config = dict(
    encoder_arch='vit',
    n_mels=64,
    loss='mse',
    encoder_norm_position='pre',
    encoder_parallel_block=False,
    decoder_layers=6,
    optimizer='muon',
    lr=0.0031,
    magnitude_pruning=0.7,
    batch_size=384,
)
Rows from block 2 of the encoder, named by matrix and row number. Rows with one number belong to one neuron. Each number is 128 + 24 x the weight over its row's rms, rounded and kept within 0 to 255. All counts start at 0. After the name is the row's rms in percent of the matrix's.
# fc1: MLP up (encoder.blocks.2.mlp.fc1.weight, 1024x256), inputs 86-171
# fc2: MLP down (encoder.blocks.2.mlp.fc2.weight, 256x1024, transposed), outputs 86-171
fc1.67 112 [ 65 128 128 128 128 128 155 128  79  97 128 128 128 128 128 128 167  96 128 128 128  68 128 128 160 101 166  96  95 128 128 128 128  95 155 128 128 170 128 128 128 128 105 128 128 128 128 128 169  94  85 128 105 128 154 128  95 128 128  94 128 128 159 128 128 156 128 128 128  92 128 128  70 128 155 128 128 128  87 159  82 128 128 128 128 128]
fc2.67 105 [161  90 128 207 128 128  83 128 128  98 128 128 128 128 128 148 128 128 128 128 128 128 128 128  71 128 128 156 128 100 128 128 128 180 128 152 128  63 106 128 128  95 128 128 154 128 156 103  94 197 128 162 128 128 128 128 159 128 128  97 166 128 128 128 128 128 128 128 128 128  76 128 128  96 128 203 128 128 128 128 170 181 128 162 128 128]
fc1.68 106 [128  87 128 128 128 128 105 128  73 128  93  94 155 128 128 128 158  84 128 128 152 128 170 128 128  68  82 100 128 152 128 128 128 128 128 128 168 157 128 168 128  98 128 162 128 168 102 128 128 128 128 101 128 128 128 128 128 128  96 128 128 160 128  92 163 128 128  87 154 128  76 183 128 160 128 128 170  40 128 128 185 128 128 128 128 174]
fc2.68 091 [166 128  76 128 128 128 128 128 128 128 128 174 128 128 168 128 128  73 128 128 163 128 128 128 128 128 128 128 128 102 128 128 128 128 128  69 128  74 128 128 163 128 128  97 128 128 128 128 128 169 128 128 197 128 128 169 128 128 128 128 128 128  82 128 128 174 128  96 162 128 187 128 128 179 165  90 128 128 128  99 128 128 128 128 168 128]
fc1.69 103 [ 91 128 175 128  98 128 128 164 128 128 128 128  57 128 128  96 162 128 128 128 166  96 128 128 128 128 128 128 128 128 128 128 128 153 128 100 128 159  72 128  88 101 128  90 128 128 128 128 165 128  76 128 128 162  70 128 128 128 159 181 128 128 186 128 128 128 128 128 128  91 128 128 128 128 128 128 128 104 157 128 128 128 179  88 128 128]
fc2.69 110 [128 128 128 160 128 128 128 128  59 166 128 128 128 163 154  77 128 128 100 128 128 128 170 128 128 128  88 168 151 128 128 128 128 128 128 128  85 105 128 128 128 128 128 128 128 128  91 128 158 154  85 128 128  83 167  94 161 128 128 128 128 128 128 128  88 128 128 128  87 128 128 128 128 154 128 128 128 128 128  99 128 156 128 176 128 128]
fc1.70 115 [162 128 128 106 128 128 174 105 128 128 128 128 128 156 128 128 128 128 166 128 128 128  87 128 128  80 164  99 182 128 128 128 174 128 128 128 101  80 128 128 128 128 128 150 128 162 128  92 128 128 106 128 128 153 128 165 163 128  98  95 128 155 105 128 128 128 128  97 128  54 102 128 151 155 179 105 158  89 128 169 162 128 157 128  96 128]
fc2.70 107 [128 128 128 128 128 128 128 128 128 128 128 128 128 128 163 128 162 128 128 128 128 174 128 155  95 128 128 183 128 128 103  88 128 128 128 103 128 128 128  93 128 128 128 128  55 150 128 166 128 128 128 128 187 128 128 103 155 128 181 128 155 128 128 128 159 128 128  98 128 169 174 128 128 128 157 128 128 165 128 107 165 128  81 128 128 157]
fc1.71 095 [167  73 128 128 128 128 128 128 128  69 128 128 128 128 165 163 128 128 128 128 128 128 128 128 128 128  86 128 128 162 128 128  74 128 128 128 128 128 166 128 128 128 128 164 128 158 128 128 177  83 128 128  87 128 128 128 128 128 128 176 128 155 155 180 184 128 128 128 172 128 128 128 128 128  98 128 128 128 128 166 128 128 128 128 128 128]
fc2.71 101 [128 128 128 169 128 128  96 128 128 172 128 128 128 128 128 128 164 128 128 190 128 128 162  89 128 128 128 128 128 128 128  94  81 128  72 128 128 128  97 128 201 128 128  53 128 128 128 128 128 128 128 128 128  71 128 128 128 148 128 128  89 128  93 128 128 128 128 128  98 128 128 171 128 128 128 128 128 128 164 168 128  89 128 128 128 128]
fc1.72 102 [128  78 128 167 128 163 128 128 128 128 106 128  94 128 128 128 128  95 128 128 128 128 128 128 128 128 128 128 128 166 128 128 128 128 153 128 128 128 128 162 128 128 128 128 128 128 128 128 163 128 159 128 128 128 128 128 128 164 128 170 128  92 128  89 128  95 128  69 128 128  92 155 128 128 128 128 128 128 128  89 128 128  94  96 128  97]
fc2.72 103 [ 96 151 128 128  95 159 128 128 128  63 128 128 153 128 128 128 128 128 128 128 128 128 128  88 128 128 128 128 128 128  77 128 128 128 128 165 128 128  79 128  90 128 168 128 128 159 170 128  66 128 128 128  69 128 128 128 156 128 169 128 128 128 128 128 128 128 128 128  98 154 128 128  82  87 128 128 211 128 158 128 128 128 128 156 169 128]
fc1.73 095 [ 91  98 128 128 128 128 128 128 128 160 128 128  86 128 128 128 128 128  78 166 128  89 128 128 128 164 128 167 196 165  94 128 128 128 158 169  66 128 167 128 173 128 128 128 128 128 128 128 128 128 128 128 173 128 178 128  95 128 128 128 128  97 128 128 157  88 128 128 128 128 128  99 128 155  93  91 128 128 128 164 157 128 128 128 128 128]
fc2.73 080 [128 128 128 128 128 128 128 128 164 128  75  72 174 176 128 128 128 128 128 128 128 128 128 128 128 128 128  92 128 128 155 128 128 128 128 128 128 128 128 128 128 128 128  82 128 128 128 128  92 128 128 164  77 128 180 128 128 128 128 128 128 128 128 128 128 128 128 128 168 128 163 128 158 128 166 128 159 128 128 101 128 128 128 128 128 128]
fc1.74 087 [128  85 128 128 128 128 128 128 128 128 128 128 128 128 160 162 128 128 128 128 128  78 128 128 178 128 128  70 128 162  79 100 128 128 128 163 128 128 128 128 128 128 128 128 163 128 171 166 128 128 128 199 128 128  64 174 128 128 128 128 193 128 128 128 128 156 128 128 128  82 128 168  81 128  92 128 128 128 128 128 128 128 128 128 175  87]
fc2.74 085 [167 128 128 128  87 161  81 128  80  95 158  88 128 128  81 128 128 161 128 128  97 128 128 128 128 128 128 128  87 128 162 128 128 128 180 185 163 128  90 128 186 128 128  91 128 128  75 128 128 128 128 102  97 128 128 128 128 209  91  84 128 128 128 128 128 156 128 128 128 128  99 128 128  65 128 128 128  89 128 128 128 128 175 128  90 128]